{"bias": "all", "moe": "expert_choice", "expert_mlp_ratio": 0.5, "shared_expert": false, "lr_schedule": "wsd"}
Rows from block 2 of a small CTC image transcriber, named by matrix and row number. Rows with one number within an expert belong to one neuron, the router's apart. Each number is 128 + 24 x the weight over its row's rms, rounded and kept within 0 to 255. All counts start at 0. Numbers have three digits each. After the name is the row's rms in percent of the matrix's.
Before each expert's rows are labels from the 100 images, of 14976, where the router gives the expert most weight on average: "responds to" is what is common among them. Only what is clearly more common there than usual is listed. The data: short English words printed on busy colour backdrops.
# router: router (model.blocks.2.mlp.router.weight, 4x384), inputs 96-191
# gate: expert gate (model.blocks.2.mlp.gate, 4x192x384), inputs 96-191
# up: expert up (model.blocks.2.mlp.up, 4x192x384), inputs 96-191
# down: expert down (model.blocks.2.mlp.down, 4x384x192, transposed), outputs 96-191

# expert 1
responds to: the letter e
router.1 107:093160092104085134125105148142146131139146130121119132147155106134116159163103093100088095090116161159109143195155160140168134153085129168135140126120126160107054118093109169152102116146102133134130138157119136082129098139132150154132149132126089131117142117095105111093140159148156127148
gate.0 098:199103151104154150112138138164139122145103170128074129155135133147122146140123161128146112130075134115156098151148124158176106158105139134174122104110104161119161180142131133147130125156116112169092131147126096111134119118113116161116121143128094151133075102138112114135132081103117139098
up.0 105:109130136107135171121115122124135118149129129100065121124120153198157163111152099093134143113173100086113132137125124187114067079075099099129160128114114117138138105159108119130116129130118117112119115128149147097128168173094085174100144108065138132170134144151102146144151147144171184118
down.0 098:142098123172103123168122128168141155151132137098115186141139161150130146128102140120151111186152137136141180127138129117124122113150094161087151105144130091152131122113150144091170125120078139104113171137131100194107113136125107095088104126135104157155126133107127119092139123113099142118
gate.1 098:117094158120136104115058149116147098172126124153138094090147148169168123106126144121104148143145146130092112128134131089127134156120174078116122161131165147117114109122208151145168142164098128097144125139103175138168110094100096102155160147120127167156137115099115073097137129173121129102
up.1 110:108115153108149116130160129138100156117109142134122109129131143124136107102109125168137144117127151120135106072103140110089116150113107149129134137155126119110161131094124130123137172157119121169113112126128116138151145070109077124093131099122163114126107114114142124097136103177150125089
down.1 102:146138071141113109117126156182124113114134151096098134117119155148106111145164168118093099169120138150123116177086109124123103125117114114146096129143161180113132117100152150096129134157126108145140150129139101138146137163117103141136073125154148095120107135096131123114109127142111169099
gate.2 106:121139087154150110072078176142113119101128126132116110087138126136138140143136109127143127112112139147110113150162108109159149096128100096144129172144135159090131165157110136129132155144165091152149144161122146144107135125130130124170166147086114137113085112074080185167120112138131116152
up.2 103:098181122126163148126161065120154125105098106135185092095145139141128099143107147150125150124094111136116129141108161142075145108116088119111129129127163145136188102168109153128123136143134135132123115139144061113128165133103168121133087113162093156112125173126133139201112134150090128141
down.2 102:122111130153141106097126138156147127141127117144121130162111131177135128119117136129138147105154151129114137153136157152138153122119125111159091108073127111143186127123143151130143141108098172143104164144192125114134125141135129131139157107153147114201107159139091111099156108092113108168
gate.3 102:166138105111165127143129166133087172140157103124173161103146147144171126112127135083097145126096116131151102125122134122186173133127169123152120124109113133171159152102126114172131119121140130191127117101128163115148108125122147109108124170104095142119102107100103163126177161178162116136
up.3 100:120150108110182126109166146084133113129124133122131138091125077142104181137128157140126093131075099139113116138121109136084135141107068160104126120143093092106161099107123142131158102169138136108139075157096144134135164124123139141116113149162121148132114142132094133156158115177150081154
down.3 099:143085161134114087070091130139094118102136138119110119112156133134068156133127133167115133145110110131134159120098167152163078103125175110106118110114148122160139147144185132147122137115139120118134095122094127107122134136134164127169164143129103149107152123141168120149109110097165144107
gate.4 096:149159138159143145119114108164117093105129152146125144134124094112132109182125097190135129121116100167107073170115114118093165120164153161094122126109152112122131130118090131133129091110087150106161116112152148164132106150126162122132156134136106165108108099133132161162152077139159128090
up.4 092:136167075155096132110176155139122155112114140156145095111127151116114135141136123128120116108119168146136138149109108125149145113141083117131133188136144112096102124104114170167160092133163159103153111096126159142179083134106130164107069127131162131151128126154124146149130122128136109069
down.4 099:133130128133117178180124142077129141139159130152118112134124121136146124144153104095113129074140122114108160111125093125091146174145112146128123110080142131150130157144098127142118132080105066159110130108125142116102164125117127130155119106149125122123122158138129128116138083120121127129
gate.5 096:118129107115102140125102163143118098155109089109162150134132092113162115131139117159100110108107086136124172082112113126187110120179113096168169148096119124131158098180137155125091161147113136146138149116134101159134164156084115149076154148143117168151108147124135147131178117140141132143
up.5 103:135103134147132169091123140105148069174155093113150094168138145146126141124128160108164108109126089141143134125120145115086094147099130122127132135083145050130131120143129138100181132145097099188134135076137139128134141147145113123156098161069144126111106109076121146134107123106148174117
down.5 092:091152138139097092142157095148094167128133094127141070104099137149104095084112169105084125199134128146118160133062119036118105110121134126151107131160118111164142110122145133106102127173087106129107086128101105140136159117109132132169100100138124131132132121123121132110073148111172130125
gate.6 098:161136137132149111153137134110146127111142115152084112148163129133107189125117113140119132126170098143119125107131124188130119149156132118144110125082143097136137105157092180067133142083117104112127100178141117103056134126158153101107121165133156129101118127109109173112102135127182140137
up.6 106:126149128129143148126147137138099129100106111062117120132159124163155111109181106109076129136127106124157157074066126144105139115114133117147173176099117116163171138103094149145116188121139133148094133111114169146130124110147154141081114114138087158178107116107124157130111081143133137147
down.6 095:100102117143139131121126079161146122109079134144093105094095094113145095084156117159113103147161165124104126156179169137133108151136176142117101107125093124126096135140071166118144155106108159121099171114139128130144103110089154172162146159129097121177146124088158126124124145121122144117
gate.7 101:126067142135161138157138142125125146131142152097095138121113114174127121149103140128129121163124119155152125158157099111127142099151180171099097105095149102146147086076124118126172161188102144084106086123104102124076136124097105110114119126151144122161177141167136094135119139141134182126
up.7 103:112102155096129131131157117127101132142162147155140133128122123115100164115114126129103118121135117141133117120125110134152125129149139122118143165123126168114119138143082138080130106135137090117141099125125129168095115150144141129162112142151103065129093103108119121099122124127102152155
down.7 101:156112087105111127143135160107195118122124157152149126121173119103156080090112076127165119171121122141138176107111135150137154084113092113133097126128107126147081096162085113095119123130119152127185138111146123141141129108149110114130150131088115131109123165154121116098137126122155120099
gate.8 095:105158146094113135118102100115163166170126102115115133120126115096153150151119163129121116131131121152092101135164140116154134113117147135134089113130123156164100140143179113159106101110102112098158123111136093087132144156101136106108133146144110106136097111100165146185120118140113141126
up.8 097:097152096131133146136100157147137107139174116148140130113085162138108152192128153122133152087097140127124144112098129125147159137133100104149151153132132082163101177134115115154148150131121135082167106111187148140112147135101136134127068140155092104149079158130147108129133162148134104103
down.8 099:102117110110130111089121140113143121132114135109137132139131156113153081135106155132100120129116130126112114118093125150091074171129082125138124112110142102156214113112127103131127170125114116148139140130149121094141116157096109125123143125149110126165141158154136171114167117153118083132
gate.9 103:162153105137126138108124128095093127117198130139161112164151159126155136136112110133121139098133120157173153183138122114152155099101154104108143148160160113144174128154126130111143111137082129112175082110113153142147153086132125135115139150140165083129147125101126128121106127154178122135
up.9 104:126127134124143106114131146098137106118126134113103134102115118121075099140190131122161127144099088115125116095135143101172128144090129159121084136126090126134111117127114160146133114142114151129110143090190123127131174159109114166136116123136148173109137124117112134102148109152104107125
down.9 098:130134103147129122131116128102155144137119115099122134140124167098132118158151116133129124121111100131121113107165128143091101192098104089112092169149161135120133133140140154082138135136147139131129096108137149107109149130114171159099142108107110161132139110111145131155115148130096157123
gate.10 096:142154104141164123183137104079126154115157100098128103121092135110144133169085115149132138135130144150144167110200124105132097106083098116128174136139117141113124117121135079120092144134136122111122123196133118121099137119165149142139120180131114144113109111123114118155137128151130101121
up.10 099:168163153076156159152159154111134106123132069152100101118160126110100149151090109125116134096161143103122181137130174125085123190148056125114130098113153158151117104139132130111120080158132137113143149112126171139150135149157162142094163107136150144123153109129107139142188106124127121132
down.10 104:139090148087128113113147106161112118104133119127176125135122093161125127140147184112135125094137140145101149142118179110139107145135125103147101141134171137165095138157123146113104142121132178170163144136129107118096157130109093102120143155064104120105103147119110077142090196185113140086
gate.11 111:111146128132162134124113140120150139126146135137146113161095129139156158101168147170125113152109138181110164090152135077104125155119124141089128137091145145115116121141108102113113118144149111135142159120138150122143147123114147118101094078175142098138102107120131161098089120150110078168
up.11 090:128128125121077117147071081146106125153095085152131164109130085155177125121136104142138134092180146136149172099109146140118130134132095138129133148139134143120123096152120120088096111163138144133141192157102116118096145112132132120114122153134144141113133167093138155135091133124166134087
down.11 100:122125130203145130086136158122156116134155113133118118096138176123114117138160156138157114121158118141145097136185153126086115097135126111158130146127151142138163149147167116144107146132150185127137123082166100166118167146165114153112143146136134095138137114125141110117118141178168126113
gate.12 097:105196137126117130147117131154107132096106080128151145112128111138103111181124141171166125110086119127173146148145125082086108135146152170135117134127097145168135095134111101128133120100133128100151130128116094130159170144099128155152134137131088170128104158105124086095083142117131145168
up.12 099:166118177089150149106153086123195125098069061139132120146158139108136127126172124109108169129108117104121119128111106119114128114081112101109123145114132128113117157128129089135112125143146144104112135132127133117131086129095122091096149153115154127125120083090128148079119121130115115145
down.12 104:124108195143110129159074136141116141128146095154135150086126144159139161096106132167109115134092150112063124076101131143134133109112143119112152135147165172131187110102104112132072081072118103144095127128146112127170149143115098166170108173115118116125150148113150156166106092112128094140
gate.13 097:131152160126120117142125138104102136135138179101156138107149145184126075087143124119132178142112108129154152187079145132097076154092145074146126127188100130084081131124131110120134125119151147153158121159138185158124118119124183093157126113145106130141157112125143123193130134123153123152
up.13 098:136090148138146101180141138145126132151123103160123156128147103125134138138119118104129149143098148108194131078133113139149106112129171077094150126134094112124102163123139107105112169122138122105148099094121135122141124115162125125129154161130118135162107140096100141068127090091083146148
down.13 103:145115121101106116117165143142129130167110113132128113092148159147129070078122113078129087168120130106124112113127131119103119143111096169124139156151093142133089119138160108099134156085107104167147132148142101139169091121153122101139120134109107135150130127093151117131115155108115125138

# expert 3
responds to: grey ink
router.3 107:098162152115103148154150101134135111114115124147118126138183123080156136106120109104139148113129121097101137159098104148105169114133145083136156127125153169139100095116131154145119161117155146158107131157090167086120117107161169147165136122119140116130129120115114113085134078119160076122
gate.0 097:119157116114169144154104139139112127101135115134068181118128112114160158145137131107095117133161096119125137133109117192151119094125125130134123073123125139131138156147118134192139144148138143114138126161136104151163123054167145145090151128144126110136131123084127109099098168155148136122
up.0 098:146102117124126144126131120120139141131142141131144148136120146157140118105117148194147113144151126129145136156129119128146105147099130121147163150170151161153047183150150128171129140092134144121150085124095178133128102109129093147108136136128129130134147113139080170114159136142127120158
down.0 095:100151148151110148098090158118124151075085118101158158135141100094086138133116118124154145165090127148146083126101111173105151102164103114145116082152112140125125131152144084131111134164086113127113132115144129126162157140133163111131106141117091103158125113105082122112091150133088135140
gate.1 097:100123162144146138110112106153120096148170119152090163126138148128133090158177132100118096127099153154098106153111104147161101121124096112108109170129135160173130131108136142092112137146093115137118068119161144163113140092142136114158140087165107100090177103108136119119122138124148156139
up.1 102:161196158148113166087163147145133131136171166083091145151107122118120141138156095123126142118149135090098126149095121129117137140136112165128134081108103112131176144122099104118098134134140135158121139139113107163155118156148115095123093156083160156159105102091141168182120139132163129132
down.1 097:153125130065129140123080103131148128146147135129143121172075105105112101138095122126148088132119150073108161102113166115104138136161109154150099127176158124100130115156127139131147174118091104113112178119145152110161171129154125094140137164156128159139106113121157169129149114171112134092
gate.2 098:104070123139123156098145128114140105140167117138145144105133131123120127145132175153139120149145147179112128134121175084150104140161156141149150121108121055175169093197106113133099082154124078117125099159135142095104136093134131121132122101114114176110113136165129132120116167127115134171
up.2 099:157178125098097109081141118123136134134144122128144139114126110151076193099157100135132146147142128104101116064134124108128130119111151110096093163097148118109147158112102090154162115064153104123119127112117137124161179091172096144178105152127109153086141112082113052152143113123121130114
down.2 101:122143153108114116160126135132121118145127136099105102139103120113110125097140132140120151144139086130143101130166148103158112102117127168092132128109087102151192122135090121143160136117153090114164090145172120095141145123147139137088125119111175066179102120107058141116123118172139093122
gate.3 101:162127151109156130117135127122106115149154153123088162111117101103108126104075152123094126157147106115141119120107121065147118137118114137105153121131115167114158126108147123138128104116132151086161108168123164139096139134140163127143114128097137122193131122159133121132072189113134103128
up.3 097:139145116166162130115147136150140118124135149118118140116149087148094159151131111138114142132131144141110140149144131130149157143140142110114145100102128142156100160146107081161122156134109110147106113145157114167086110160161160176107064153124143120137117168134092083123135132145110128154
down.3 100:126105098136131152128168112106131086105125099144138120129130130161140111129107161119117135143118151168144130122156097159126138124126142134153154132107108099146160118154163095127099149145133147153096169103137159111155133141167105101115123147106125101150146102092124105175135165079138104128
gate.4 101:140144131129134108136087115115107098132148098111141166133102130127108139106131159126138154115106173145179151112117145127156131063141146132084126131147138106150110147102106094120134118103141117125151095076130116133125081140113153135138164148110111110134164141170144125150137137162142125109
up.4 097:142155171157122127101108144150137149121088116163110152092102126104107139115105118108131112117142100132110148187106129178099142169144110113138112135106113113119118105140154133109140103166128152133141142127082124130139131132129120124123121114147097124158145098082155133119106105117100172130
down.4 101:152155118137109140164130118109170143133163151097101126149133107104125127136146120129117119140098119150178090173106112154076077154087159150091129177098091119090102110091110146118124101112094134155144143121073129116127158130123162138144146083185138118169173115097144104089153158139133069157
gate.5 100:089121164161132130130094062148132096165144126109091118113110096124189080146071088121131160138125061096136130124099158133145115140109125138115117153118112145102128090122100161114116104103113079116106146136155140138156093167106119137158117155132130134136113150111093146124174122123129144166
up.5 103:123189149149098158132123131127104168136160157172156113119106098165126159107140098141150147154178156134123096106134157140178147126132130142126144120099115151180165112137115112110106139084106105152144092082136135134116117185143125124138132094096157117128119156067111135072132103165138143143
down.5 107:134153135127152125158117117160146136168131173104141118088123087119098177119160140128155134154119142124131126149119129162104089098132146106094127128087156120099147148114119110140169143142123164121110124099120067110138140140156185120089116141087148121123152151111167122115148176122151163120
gate.6 102:133117130152120116136167145108167166105142145129111124143149168114123144100167152177148106125131102142147117131113113091121127079117156147163079102107124198101137152144130115087092161142098123126102133159111141111122164139128099127160145137139047129123084139140140108093101145092114127111
up.6 096:132110151172145116139124142093102152117110073122087137111088129065126119143154156125154125151109142112143101095124151144171104127134136123154124161114149145102150147103142165145152124115122128105158123137139130135072155101143156125108117128129157114141162142137097100121115112118107115114
down.6 100:125155148160146140143101035105146130115138135136098148158101121134104119156137104136131127134111103106188110104130142113129134166111123104139102121172131133125160143155112113112125125137117094099122131112117131100157100099115099148139124116124117139115150172143098149084105139113138159120
gate.7 104:145111125103162119143117158124141132089116126123124136111107125127146104126128112113152143114128147121102110131116088150128125126182122120073148156095106117125147111166113137150115147099102103140102112131120132138123134062088118103114170159129119082162128120157084155096096162102113127117
up.7 107:144105129140147109109078091125127105159139134139098097137120133111119159142129116108064116131130143125153147111158137176137138120109177092113106150098133124128120122110148119137091099122120108059091098121096139132140136069139112166130168128114105116133152120139144144127081112134124126121
down.7 096:145138105146125148141157115098114137106114159157152157128088126126124128100148135097125107141119137101136116123129103143132121114147112100069123141160119156149129180136108105163141099143144105165139121156092135108152123127132110174164133130090156035134083121110134113149120117107125158163
gate.8 099:099098117128122111103137116125138113190089128117132129129135130150123099117104108166110153163080121127121099141120112145088142154116140130119148162068164114143159105156132172118137152117080114126142114154136150135112116115131131090126103106119140045144135141121131111132137131098133115128
up.8 105:139105108101144154107103142133128186176114171098144092141119130119067134112122112116093103099131147124130093154146115125146107134111131133154119104118124120082086133123137126123100142107122140147145132179109169159129120116130130116131122126119113132116135089119121171149161143126143126106
down.8 103:171133130120133098154097113117131083156122166086124117128138145141141117148165122128127192174180093112132117151187120098124180108150088151111170186116135125107183133113144138136109160134119145136159140143139120125119115106123124136090114155105133083133051134088164147137120100105128125080
gate.9 098:136109135156151140146150090100139143145099077112134158139098138123146118136127112110134142117121123109143158148091165144128159109176141168119124137107125116130135150123109121095098098107105187119147186103116128121102101114128166149156131112135133136131157131087151132114117125111131146132
up.9 099:091127160136115202122141134120109177088159108105137175123113123140128104118141097131146136127108144148145170097095135128143085114142138132109143129076141103086148162128135086147093116131117116129142126168158156137103106086115115119147122149105143117111116124178126096149148125139150141135
down.9 091:142165144152128123094148152106138116124145108157144112123170123130135139124132119150121098187096138148114109142147155107134130142134155116117138136166158178211133143114155173052131140166164091126125143134146125116137163105132146113114147100141151158157106109137131113130140120159076135098
gate.10 099:126123101126121148121114111090110129118133102087147124140125105158120125142137136152123108154111131146148123112141128125095143124108126154131115145124136133101176152121155185125107138055124129120105135114127152112136136165112115144080101097140120131109085140148115149154139148148151096161
up.10 103:135124168182145134124121159145146152142119057094101139149128143110097151113119135167146113119133132160135097135159120128117154120113118109116130158166108116112063136145081170142168116141147095141143113132088091134123089092155120142130122126119122159123115062110164135125088107186135117139
down.10 108:100160139149130175155120180151090190155077116155156115076141082146109097114084117136139112096120132145131130113111142129103125127147135104088108133173185110150181137152141133120103134153198130136143138131167150105113122140110131154125138126134120108139114145179191133134098087161160129118
gate.11 099:134119151113123108100177136121153129137069114140108075127152136119112179140149165120179110132134161145107178142136126167098120108114189147116109150149117107098137104142165124115139161118117123091147125117157100144161123149161149115143143152094085130147169109111079158179141128151140119123
up.11 095:074135158135093142129126144128129146105122108148136151148162085161121100134135117156109131089125105143091138117130146153103135143125155087102108113177144128127124139108130148121173175129133140140126149185143171119148147146144131107123118068112122116102143133110088141151068144137138133091
down.11 092:146118128123102117199101132111153107121112112125131101140116154138114149130145130101156111144165192113132082143138100123195141110142142128109152141097128085107131109155158135131120155117132156169138125139117184114062145127133131158112110111113084131125114153147093107128165111145129104137
gate.12 103:110087146147094108159141134098102143131151153130116143102127203106080114147143174153113134111096163097139114149121100154123157161166129123127146152091091172124077118130143107093137132103101129154146082174135124107160102091106154141158157090113128108162142158112134141110158137100175125169
up.12 102:160145117126087150118143138123149063169156148117119134098133087117174119086167071122102151120116128109138085121112113103146154113100096169125090116164142132138155160114138130080153170130142046146118121109159124165137117115176115122100165109148105108129154132142154138143151175156153093184
down.12 097:111114078114145111090094153120163150159134167133131114104136130114114112092142153104143147133120105171108110149118155110137132143099091118117154115136140172140138123126143157161173103107131128119120165183118122099152071107137133144114081142120102160139152107106078129111108129095107135117
gate.13 099:163111088124137129163118117130074129138110075121123095170130175091137103121135141110117138144090088118156134142117152167125127112104114106126114137135106134089178135088134131110111124083115114170104071127116152144130102135086106105140104092141131114136100153121115121154124108154129132130
up.13 102:104132161124133121157114152122105147133124109136142094142135118087103164175125104129150132129148132110110164150133145097166103127134102130103140104155129124146149143154160104111142089115150120125113130113075132085098178189162097145136181126116146141121143098123153095154156118090129139135
down.13 104:145164113141138110126129119138118122096147133152121148152116112158076145110144122126101150151154102114136132111088185175116096131166146129141150160147183139150111128148122102091114129115121136134174128136137165087157141131108146107163128120143199167116118160112172154087171099121108124144

# expert 2
responds to: the letter o; the letter n; the letter m; the letter w
router.2 090:092164135150122133111149102102158122085102113130129077134134134148120119133134177111178111115106076183129149122083150175132155137145127181158097097148086104142149113138114158076144135112104100126144121135140128118105173130122110148163116129147117077145150111151093176130102117123130104107
gate.0 099:131114135105148128162129124093116122163149136108145163156158100142148124143090123143099160153102118092102131119101118142089096150142082118162117074177125158103095109120123152146127102177175140100084081097121154142151113112114151174059131146141157158098119075135125151155146129128136095121
up.0 100:094139110109139153141118127127166160117136131123121115123124108141122112114096129122158156141129123121148182124126122111087163137163154129118143112140130162121134134151107115155131095143122146116126148148146140167099180094117113120090154134118116116164150118121121135157125155144110115104
down.0 098:126143095103102175132158107092114085136154121146128168149119076132126146109086139142133141117125127066128127173118151115127175133158153128144158128131103112182077115098114115152120146135147120118152124143134149140103156137123133074143147105144139097134158145110121117150167110136110129101
gate.1 095:080121143141118126097119138140127142112110163123159141181144113142117154119100093118143126095146116142128142140141116117162137153142090110128121162153106106151104098127153159116114107131109108129095108160165112128080134096127119145155115154126131142106148115136153130088149125095114147132
up.1 096:112115132159136139168124098127094094091129136155157128109134127124116125135138110177150157117108093099113142128094129101175118113109122106172146151104133117144070126138114106162162100112144152089085121091109147131133133103157098129096127126109184146146104082119089154116088098116092127097
down.1 099:102126086122155119123100095113172103148075151082137112086139132130141108143098126115102099116128125116111139104132168175158108117199183165133119104081112145106113141163104136101137123115138119135116138124128097140113175083153129142124170121145145184145117120128101147091116120120112116107
gate.2 097:132125105130132122095116110098158128129118153132086141113107106060109103130158133113161128117136144133065156100110122103097125089100123127122142146094115126131125110144125126117106102171155122094158133137134146114123148107129115149146120133061100123106142125146093108141157130154131138137
up.2 101:098120142131155149163126129136169150105103079133127145108094172132119087121141128138110116118122153118150121115116137152161122126110094133092125117136126149133099151142130133110133115120113148158146087136124086107110075168129098092144115142162130091139122115090111130119161117138131139145
down.2 099:124114101136121108151108134131100135120121191088131138130138099148129116091122099130142117129143150164107169145049134129144115104099122119154112103096054134147108146152103124160111101134136121138152166149102149132101151128135138095128155068114122134123141093133114137115139162129095187174
gate.3 101:111151109125136131100138142109110087165137123148143119130170145103132164106123155134140120120127135121091108166125123113120148108153103091147117106124110139122123148117156162157118134127152121143148130084098152117129117122128151125095088116125123098099132128089116104095091111095095125141
up.3 102:141162152096102147107151162148144123153138094150130105090080145124118157146085134130134116124126104140127108123137077134123140101100090160183155127149120118090169118104178168130130143118127125112144109167155150115114138085149158125122126123146118127135119144158140113170105140106128143115
down.3 105:094112147119129134086130113134113136153133147125141106096102159148112126103078101158109135110127078160075147104155126104108088093097108144149104156127108138109134115096109173110153116172142111112097154149099141144098170101158121127184133124101178116121111123113144123166061110129119155131
gate.4 101:126131094131151144092123192131179127150147146074107146198135119160123140129118160109156134144133098131093127161152140102110117169104129153117135122154137147112161143146169120090131157110119121141107133153156118116089146122119116096123099105063145139145120125110148086109125125128156125153
up.4 094:109106185143130120103114068104143146135166126170170148120156168121140141082142120132076141176096107103154141129120116158106116118117139128149148187124130147156124173127069138145153135173159089104107137095099112121130132089134115112170111120135130109158120080149151128119080121130128171176
down.4 103:125113133131151160130137161132119150143106114127130098148134115153124115153129141130127105115121141168139162127076151132143124162142146070145106097047126138168094145151116098132094123119112134164135138116148118151101132127139137113080140087139134107129130108152152126125094109086120132110
gate.5 103:100117115127116156122120098153123132154123131141164145102112119143115144115131078109118141152121152128157125106173131121149097114093148184150178146152165113101114102117121083113115153085107098081121101143107145149159142129135086124068125133134131124114108132150099110161106154071143107151
up.5 097:122114124135122098133106082164132101089105147146104086111097125119138120103130101101121102107124130090146150113121098092131139108090152134156119088061147141155097132131140130127109115134176100113152135087093123155185152109109105107128110120134102128102121080130148185159164091109147143118
down.5 099:113127108115095144108142117151139151188115148136124138134115096105136108155128141125140132105170157107131129128114159142118140097148117111112173135112088112128098142089119126131128127126168136143125117122144133120137150061136056146150154143135160181107099132138097156118127158138126089109
gate.6 092:134153144158138151098128130151160148163163157140128117138125150133137148131096134155126121122099184080160128092147151120131167141148121143153132116101137117154109158115122141127118093131155127123103152154136142128141138113150156135151126131153145087101113122165129157113124118136096154099
up.6 104:200183150128161126141143117095110122148140159097111139143127129137158178164153096131130121122117113120132149129170160146116097164133139137112156132146126170148166168136111157130149147114157092116149155141139156134110121110127100102122119121114147152149156101112134138140162136131115124193
down.6 099:102127140168127099103186128167127100161153106162123130141126128107145137129119090133150089091128103104156115119093142152129132137126142121161098132140149135122129110150143157145117133135135138113096124151119086115123122104151104106141117165125127129124057104113154162111155112120100110149
gate.7 105:102130140076102125135123123115096151100108118132116145101123149125114118135071132152134121158149183134154153176140132174103141114149129137127127150119152108149099137101136086077107155153146182148151181119133135112144104133068139111109117071199146113098081140143101183179136104091128149100
up.7 102:127151116164083132124093121120100135144128132137142108156144113144142142134147143100089114126137143106163145125113097131104157114098125087117115137154117088128143097099147152106102109134129154098097156088120130100099156150119103185110148131126128133153153117159129101137162161129122101116
down.7 111:106070142102139146100142103130160152101141121137107167099126135107176120133171137108111147187176102097129137127110139132119137110112126148101153155145124129133114079079157115159147153116146139122115129161093152136115128089113121153145134114136116122152157108172095114115123120109108138124
gate.8 102:142146122162143139135107122123107125122113133115133141099074123113151111117174175184134084118116114119163133091108144126147134128141122125144073128084133148139121073163130140103119128134135088140175125124109133130118116127085129147127118132099114110114144135082170117113147096138153148130
up.8 098:170134177132140114114135189147141129080108102164139139114119110097109091143160112161142162122148149146177156125095150156120084116123144131095099115139133153066164156075102164098104072096116108128154123123098168148157144095114112081102145138124165151096108125083132126143151116122099141153
down.8 102:111129140117134073134111115079145152140154122128120144129155108126141093128145132125134115126078159117166145080093152140174097137113095122130110147109149144120112134119147112113137157111125186200134139125098152135085096108131084116124132132155131169099128165108115154119160130111151120109
gate.9 105:159132106144174152142072092115176112112137085126150127108141096121124114113108118143162121163131176143118149155120156140155095183118145122119123126084153130124129096138125106092121129118103123053113151144151095175089091146073133104132119134134148097101099141130099087123125131137122144110
up.9 096:156165153096146152113106159132076096113166127130126096095118121093145139133157096084169130123154145105101127130131113133132136143109140112101093105111154095098126141113077114123111153075075126131115114152098079109130132098127129104155146126141138152128146113056136158106138151152144182101
down.9 099:168161110100135140140155114133162119135150131133111125089184138126128095122079110108144123147146149148135113130145148130160134135112134107110123152122155125133131095149191102110143100118099106137129107121129121152051112128120115120172108131069122125097123138100139097137127103128130079098
gate.10 103:108130181147149105168134113127124175114161115103135091100113096154088154147063126092063139111105143124140137129115150156100123158110164165138129107113102133107186069123172144131142143151101130157116151093145093101137107117137123107101139142151154108128137159104144145143117127112151101169
up.10 101:143104127149119131141134167124120114175132134148134170121126144152137144092144137121081120154167091137098115112083137104144119144070152148141121165108156093130099131102158119143103126141120119101136120161127121114116143120141122142128139100104113144130138132064107146129110115126155151126
down.10 099:120161138117112096129115148099171153113123154138131123121155113120084140154102133118108126167103090149120119138138095101152167192140138085148132120133120151107161121132147108182114101100136116085070110085144116130087125118124171109112163147125125136100126141094139157068131095166111118131
gate.11 106:139141149136124110135131086126101138107113147130185097091124096145099101150124104140078106101105129091071163107142118141127100135132141116160154122081144134128150127105143124179112145093104140139153143104137097114121123109111128129150164130161142093130115129127121121089135138128143115116
up.11 107:124066127094097142149144112128136108163117093145182128138145154166133082138106164139092141158167098116122147107145140104111133146106119128158085110156084061174138123138161102126111120121138191145137134137115140121131073139103118103103101135108136092148097121081132097165130128122105124137
down.11 097:086140125117124151162148105140089102089082123166130101137143143143108133112086127177120134157094119101175146139111134176163085136122122172146100117136126148101138157111106140118163104137109138139116138140109118137152133110130130090168117114167160109110096138161155097102131090140106133117
gate.12 102:129124181134134123099124097108143153110115144088146128157103146122125148084145124138124192139165127134116128133103158129148165127103093110105166122112130115138145159102134107160140096145149102127150163121134111160143129138116111142106114109197167177147113118145134088128124103159181139148
up.12 096:130150147132135144128133109195114158119151124121143122146140115134144081127129163122107169091144125156124081131132123151136132125146151129157121142151112152126136095118097085104154115077170143111139137106131142146147157134169145115135060139116151131133113116120071101129106131141146106128
down.12 101:101148146122115130173105153121123088127105105147153127107121146139128170081121139087067113152125085132112124105129149181133144123096126120113085105098149145148094132167138120100147148122177143127128151131116123139095145124090114100159143126137128141164098114119150109150148152093124144155
gate.13 102:154121164149159160124118144126095145122157151108070155175101133113143116127120115141121088138095148070146151179122164136133114146122129188179116111118132108117117120152117139138112137129179148136125144135106137125145114103132121135177145070130156103128120108137128120071111117167134122120
up.13 108:123103079149112101090154170114119148172164113111095111095062119097137158124143176146139125116155113134132125141128153129135125149133123199125112135139114144120147125114140106102150124137145130135102109166156116153135132113126091137059149057166120124152183172141125107121125082099141125099
down.13 105:117109154144113158139132116088132144146102110119135107129114147143127167095125138127120142146155161130132140145097156117116139123150109142098139087151154145071114137144141116122136177143110116130095139139096144122094128084085105109087108124133112182100132125149098100144090139152127136123